config = dict(
    input='waveform_16khz',
    bottleneck='vq',
    encoder_mlp_ratio=2.67,
    encoder_width=192,
    decoder_activation='relu',
    decoder_weight_standardization=False,
    residual_init='zero_last',
    steps=6200,
    epochs=15.2,
    warmup_steps=310,
    weight_decay=0.4,
)
Rows from block 2 of the encoder, named by matrix and row number. Rows with one number belong to one neuron. Each number is 500 + 50 x the weight over its row's rms, rounded and kept within 0 to 999. All counts start at 0. Numbers have three digits each. After the name is the row's rms in percent of the matrix's.
# gate: MLP gate (encoder.blocks.2.mlp.gate.weight, 512x192), inputs 0-191
# fc1: MLP up (encoder.blocks.2.mlp.fc1.weight, 512x192), inputs 0-191
# fc2: MLP down (encoder.blocks.2.mlp.fc2.weight, 192x512, transposed), outputs 0-191
gate.66 265:479556557421476482443468564559498519463466479467460534487400504384564544506444487536535573510497563561443459525502446394489523525556446531541485540456374532437592551491556495434432438452500542499543542509518555487527425538557471485504459430492504482516499530408525510407581549506540538414565482525412429468549464550572436467607480466475528492570511380413548529489522423535415518500424538525537558476458569451547520549494569440539570428439524558429492505515477490549419461464541556438418518447514470381435469463482505523488517549503550497512551512434428534431569537447457450446
gate.67 061:441415516510451551453514577599585499456494586477498520527417466412509559594391474432547521513494520497472453520561434570515593587536537437506416541544488530516569550485448588523556472482531509458489468557581523491503468457464469459497609487438567478524531451457470477522492553572572452373469435589507544494472497462460564506547516493446461487521465424533512461482497468481433499552396559496489508469533457461526557474414434428563487452480393575512526457424470551473470458466471443558550465508558548437511529561445588521468582433470466510592554533518562542422532404479493452445
gate.68 155:426546510515545457522535493565549532543433428541527523527461509447527452411436578545538420513419565528460557424456527434530500440427482581523501487544402482470607473460578505424384450480456537550539557539590440440513457485463443548456534528524490476563557525507502502501519590433589494468654466471383456446564561573589461575538571457472548484567485565483526410448466498488500457452410464523448463465580535457466530445528516501475527452527547488472454466501395508516427573453546512446548495537453489434494497432516493563525544502480587437456547473486496418539457449465519517502
gate.70 118:605492432439455466578590418422442528590489538577491479513484441540401470480545526441511470485536511476514486561481533494542466465524509474511556496549591484523404439488405527579537511532531473493473537464498459484516559408399599499508483477584490497406527523496403452488499449539482501574528488506592501549430475514465569537445531539504529584555486535494545567534456522383548493562494488415522386492511423569508558439527426521494487529556398438487487520474505438480482443489460479438494515486582590565438459534637513478494552531518450437474500504510515584424450562613530465566
gate.71 138:474552545439515451472546566593538507461481414494501553573420517410477517476449517576508422493547566530443571513505525413570550447476471542562505533424425483530576556512506498489391460475422527498490538524451465425495425517469441510522451460529503477510457546450543507361493556487639529454595495519413416523515520516465428589594557443465495442551512453453562497461556396530430562515411485526482525454469573490510518433437514433482482393524558542467462520491449528525406514462552549459474601527470490450441423460539474505502512520557587479450572425520483463499480454499443503429
gate.72 055:521460415573473493421553480505520470464496443534539548410422423519526535493550464568523500526488585547474445538486431500528573576437479417542545457543447514429538505564502461487560451524501604509543506529590477472441575508566432444561469540494477558601476426476541430503534453584489539565556533545475525450556576529421554447535438512488486460507479551483489489511455555554590593420484467474555559512508556447462446439490455527437626422501586529486540421446447533475498552506537534516556513442611506498476532560460501424468466563567498485509447517528568604436432472578586568459
gate.73 052:423400507527470497484545502526555476473444529508425435511546588506596407502487434477573424570476556550541525483428521417482475533477440429533571530456481484508576478517483597495548578500523498558533516503464538440571440567442433489465488456519474452566495472493550480433532477481594516438576415438444428495502434448479534417518455538571551545517445456482437405507409511513444443541561497507540521572532560439583556483421521493568542566521470579533437586570443527483458531581468601456475441448454465407548543447458491460497502577531540544519577498524455522471443473479560443404
gate.74 161:450514513462497459455503503575489525510486425505491595499442517426537551489457517541534468494586575515504528554497503389511521469476472499562518540452453566507578560515559495477400462455473544499528562527429449472533431520496398507513466454504574464500493570447523481411542562493601578421588478538428402502522479505481452509605512387465510465613531435446589423519564363501488515536396482519541522461518571444555550507479546455487491448550549499461473505528451467532400433456500594483461567479528477385428447460517449537521542602537598511531552454490426485454502469448444489489
gate.76 064:536440517485490456542482478403506567467480581450459541469446459544406514561440573545505548503595566512438454507476550437562552454561439412544488550475574566574469541556457559508532463436494537521413545532459516540444509428402452487543505505526456562501535494494472490433440483560479560588552579570529550537495503519399550575487430482461471557464565444414506545471529467509455580578499501428488435552501559497568508518498456443477540502483545464464550482552580416510530455454494482488523411431650567584485623482503583543424476482422479482444456421531515493448450492495535458460
gate.78 065:480460509427516453479499504522526519525429515491405608531475525468418523466502560431542485503482510435492495541481456436592535537481590439515505467516531530491533544481545551600465459544464556480521484557509605496483473556530463555539400375543490531456436601409574566451523523498632498430547562497492472472440509473497464522580553502539493576492430491460463602511548462433564527515493521436487553499469504466519454424508469521485529395529465500557464628401469532393366466452489448579447502529541486495506494453511640478492469454528540534473402508491581505496551576495545535553
gate.79 055:455524561477469555565558542434459542517475483513515568481494576571535516573458498566435544488435562469538494443426586472570426566443528413446453458556462561508406579444537485579579446532444469511454502563448465522471447480446539469573530554460552481444489449435521426461486552457551489606431481539466580480488574493455433534453537452499432557564451597439567492487556518541547463476541507498560399425540494561456533539444540504549579404494416423459517571474461442527570506477408533513519454503447560494472586528567496482452412506526513486549448433496478470565473544466597442495
fc1.66 271:505533519401481442456478542562501510459482513469481556463396525365542538515433523503517546501514550501423486517506433413510516534525463544534458554452377547477603520459573491432408473458533537532555535490517550473501396522514434451514444441467533471508472538424483572426557584550547530450575484490455436479582454572575436500620475489474511500609498432373566511507489401539402492497421520517528520464453593420554501513511562445493542373498486526445467540498410472559448465485515513418422520468538472398448483470516523530495529567543551493505536497426460508477506492462451482460
fc1.67 062:494407520437571518521532483483513637587517469570511471525460475459524464510411555471510438450548558458442445534476472592514479571541531495441464499506520531470526461493533615541450487464462447567497508542565552467518582455450524437588488492444472502513521513576418465517400513556554574427478495623562499510449602549443506530430532557447514480463485511471492551549476544428497527460421526438542511461493472523456522401435527524476534562542487551493582385443430491424427604572527461514550526471498466555556432513535520459556599415488448511490455549596574486440555472463445432531
fc1.68 155:455572506540533439549539486625537511590479407520547538540552504520474461455521543507539486473446526491515526483483511487518465486454548506478539493490437459509629491434571518424385397528452442616573521490498434471459412496410421494570505538494502476505532511553548444557501520480580469434608404514371516469507494494495470540489546458434556492546489520526552359489538497491542496504440442505388447493570559442466531482398521495467476503560511479483450493480398501536418545461529525464554569546497504444551462495543509485578536518562574455429558487435439442524452405452499570584
fc1.70 125:637462453433434469545580412445437496575566530570471524478524437554429446540501549421529490532557460445510495503450601532499472463488487527544558495558554420501436469560409449553501485555574382532445542449516425512478503416416589495517509489573508500455534529515399496432476428557512538538491503561556523556452493521510538503436507538510514593553496483553515523584430515379558437546490460458491406536488458518518562477565427537437490497525384455546479495462472468540428454481414434475536498468546609499457512550604545468556491464484470410485447531521533534471439527554536522525
fc1.71 136:487554528462430526446541566659501506468474415516464570534508486398460530512430559583506439456494576505473611551507541408514530435462494538562446505465419520528541516520543518482389471493477481485505481520448440472483483513459465486523484465522497439470461554451585491412523560498577543427593455539425401549510549480483469518594578401492513447565502465463545539487580401514407576509434486499525531469459574541543551426470497477533549401542535532480495535417472544503423433509533528466492597499470529336449449551547503506538518561484591488499535440549499456506472456494475462453
fc1.72 058:445559490460596478551495455430469626517579463507517558548552527426441525472531477454526524492531500527514538521526473479486397554440541495449558570570526568446575548527536460531544592502475505436443525526577518484406608509470515437499582490406506506492483516564399475438448561489484562505453397551472433528477617532487440551517457558500501545529491524456481527552482425523598518467509402554433443526493501406408455491559525513403461525560519529476475436419431545408485495418509503494498415435453520445512469518558510491514546467433400420512473500493459520511439449434558576566
fc1.73 055:480525490542552518513575419443484533494417423565562560577447460599391433500512573523424422508474508553536575545507588480498499493560540476414477567487451408586506511443459490493558399540414493449484538498393447430521482515550490520448445497387448539509470586468534585432575504561494526495489570478519574581538469477508565578522446500440542482534474482534526541523428591472468419573488517548556434568474511478551531540535486534532464547510497542444565435378485544514435398450485547541532492444491548459587527486540478570524524457419471535471541540480507424553495499535472511578
fc1.74 158:528475461552538548511483490352514497527520541477486457494499472585468459488543424474479526522460421528505445454526470568515495529531522506458505459535577452520403424548481498543596521517525495454452483481536573513471574529516590540486514537514458574528490468540496545606455416480470482558369531479608550477443478501477564456439451571568447587411460548511363572482436637515540498438607522484534497508532403574431495564511484533491479587427408465565486506489560523464565562506490415509508422498482492640571551506473501510500451403447454511522478560524535520521507543486528519541
fc1.76 067:527517460444480459508503438368490487412564564456543542472548466516485502520544515561554529459592491457488434448421560413507524449572531564475505521373557455512448585506526479549604456437498543498454521576437424481435568422514551417452482503557583466590512587508486518432434582457465497589452460559635544573489538512542504511525445518529542568510526491398457565515435507513527538522460591459469539441485528515526469583544510497471540483474442464451496479555427460448471443529579451533554463475489518487437544463485599564516473555414542577471475464427537514481539533505487585556
fc1.78 063:495511470565476573463557541576501464488464497456437578552438456426461456549499482541427475586535486471479480518482386476560514447450499429545470489521438518543535467566625509545518570452554537515437549499560570549512529464510481488548541393519506597621531466426528533431459553502514537475487568450494519415503471595599469522589529507519406537514440487468449563483543491462434598499444477535505577493516550519559477388536454419411564394439501597555413488540531533471476539463586465548550501467504456514469469530537547568566442554513484505516447546553575494538553561514578536478
fc1.79 056:476549471570584447444527537521527549583486420518581491508467445529560489536546506568481399432494472467521437502452553561430552466505561561605537515557471489547502458502545509475414416467508471451527526512532516483429423472457538447543461489442453527517504531470500558487509485555553453394494498586479482532577467511598422504553580530452565486530523469499589401474480549568549454410501576558470609561510517410517535496518604493513463572495594588521478396502448450530408615397462495436453521430562499509439508555475531445471567428484552473471515507532533499571544567456453513495
fc2.66 307:557463425536521476484522536498480516643529509506514444529525438522467486466513535457542507563472550506544513452459518541452417486550557511505613473524516484530517525492511523542495497599431497612482438442502464672508476519433484598525506505498536494498498527542584345502440487442531494412532460500486656517483466480481463436493526434432527523466598442507519494602564506470513476578470416444452471555592493481499517505601491465509610506505500450510523459480459503428416472472396496518551462558585514510545428491490491464565505494507518462565435487504512514402392598496531505597
fc2.67 036:487541424480532543562513561549522465476507550491500550488529479519432449590495514481516516498529556495455478513518519436513622564408590460463369459465491541494516445515575526503518435554490477467539518501585543413438457512427554403656476457471458528469466608494499550520525433540553498498432490611487463538546534508485522535533471480420556545468411521497457464383495483488476557473387575501450482524391492487443490416443449490480517442537462511502511472477454573561570549509649464523446433435497544513462463586590556464516400524483541480471543483475473464580547429520510462539
fc2.68 154:433471512599487587414500544489427470561491480438464449427563469603533553615541413553518476526472444531598453467530442575543496463586556461522455481482578498462440516535412446505516516482558519494451461466471528544523516558531563564465528460557528509413506464513596481524478438429454457507435514494529601485438399447437533528506464500523497435408581487509442458539485582531498513539556481535529578529458440520504436588629573451547545610434539537470510505508517570431504440496466483596540492464495434512563421485473444431506464480495484516553484494545514406475499536395493562449
fc2.70 160:495564576470531574441488631504442453424546556448509401466455525443484565521435414560564501496525534609493521525479501524572494539545488557533469539449517562493498540594488459406509450384545477432447485522459475501487532500501523464567534467437514463565550498433557517476536444384554522538413584539517497532489390479502434448509555490580549432474532468484502516559540496579422529483430436588582540441470473543567455495469534427485580502505509589466522525478572474548508478479554556535451524469480522523461524519515435555473541551563459540600504486521457429451575404423447480387
fc2.71 137:474509526524585555383483572487462505553514478457535422505493477511507533425505438484533502525479469566536472452510454505416407493557542506513586485486544490511498534543510550528511492515424532516496330480478496636525470515541521525498539510474506471485568496542565278505420498434523488418502450482500577471505387493492424415488507488458507511441533411519502494645546531518537432536503458522506582510540499490497475562617553383544575549488542516463526447536511486414447533481426512496536479522509479521506429458496429485541521471504508527574462505535496476352499615498485542502
fc2.72 012:473523414527534492540548544530501494572500501536518467523579471501467498512496519415528539447467505422501584440489587483432575556446493567471376464443464592473420486463522510482455479636534477595567544508533416451544481516256418528481476502477617437411497555511502563467528550464445489425552539458494528508549471532535498523519538452460534509501517525451557433491533504505470503565407518477474413517581484541478579471469535544477481480564484518480502488432438519524508551513679511482564522481445462492511443519550492496541505541520566554416493425499533564537522498489479427514
fc2.73 020:510550505526492477431469553556547493389435440475468476482430523497480497522524578467521508500492521506497505565514496370480599568454508555601437507474472572515587568498559474437416490459492458484508533551457546442439434518455458482581407468500564458481463599477515513545506517518592658501541501536460390513492472551457494500575481497464501475511476451594452403460519458510556528469517580546447533487538580481424531487447461409493450434476476548433448524489483556521432523445603506520428537477476540520491488540662563532451553509511587547510554420493455509562604537467456441500
fc2.74 220:487483500495408459611507381503532486477454490549485585475533528515515478559525507539451503452529502416498490534497531527574576514426468467484428503495486511457472472471470472482511525465571480469501648515483515377493564453519496481477475528542497519488426469476420682506586485572429493593474539518511408507485594493482605594496487525545483461553471595508483462361452481475505567461536546505489447481455479501500487463400468626472411515502511488547481531492495508590579510549552489515468520478466495505513561527499570517465479516487472471386559490484512497673514366529517497468
fc2.76 035:457521541565513626421549498540499476458483496475534378469550519515493522511493381493500512438482531495512531523391617593561590500526496536538475476490490574544380540580455440448460488388539442408479521486456433528479512466406612559543489470534562466474527542511634537512549432412488490535437549499522495528471414492487522499500520487536573420453628514506503644513581584548469491589469366516488509483443508586466447500572528498479521552506511525475526510462565488480494430476602504512546496484437512503513504498480414484477497515480444536529499480482477430536498563461475503452
fc2.78 017:459524545525500574442521476491494457468501451478513500499553512543425566471508372456505523392580513494530529512430677570445543501527506545509498522465516566551399560554421480486492469490461426391481532521356427474510499480460600642500467598499583449441497561533594530526543415473455514500488519522484558558455457473446504519464548478479531436509584494522579544498614538540533478658525431526456582469454442526474412521467462556487503592504592519504601518491547494505526512447557532511534503474470504498520460523569459509469534522504448566485506452531503461465485500513455455486
fc2.79 016:541496510450493440572456513516517523438507524525520539511468502461484528456498577524501482528493470534496473496521412392501511537445442444529483525486499472535571502432576493494474490459524519418514513543556593432473453523580348565365488504484565513507498460460368552483577579640522545454500450518502370481492535527519468488530460514471444504539433522496452338357401447467574492350483642524502449497490567467518475471450492491474469396512481541525446489493465485501455532547540513482474532514504520516514501501570553551467548508556544494433512497466483516524629448504482553464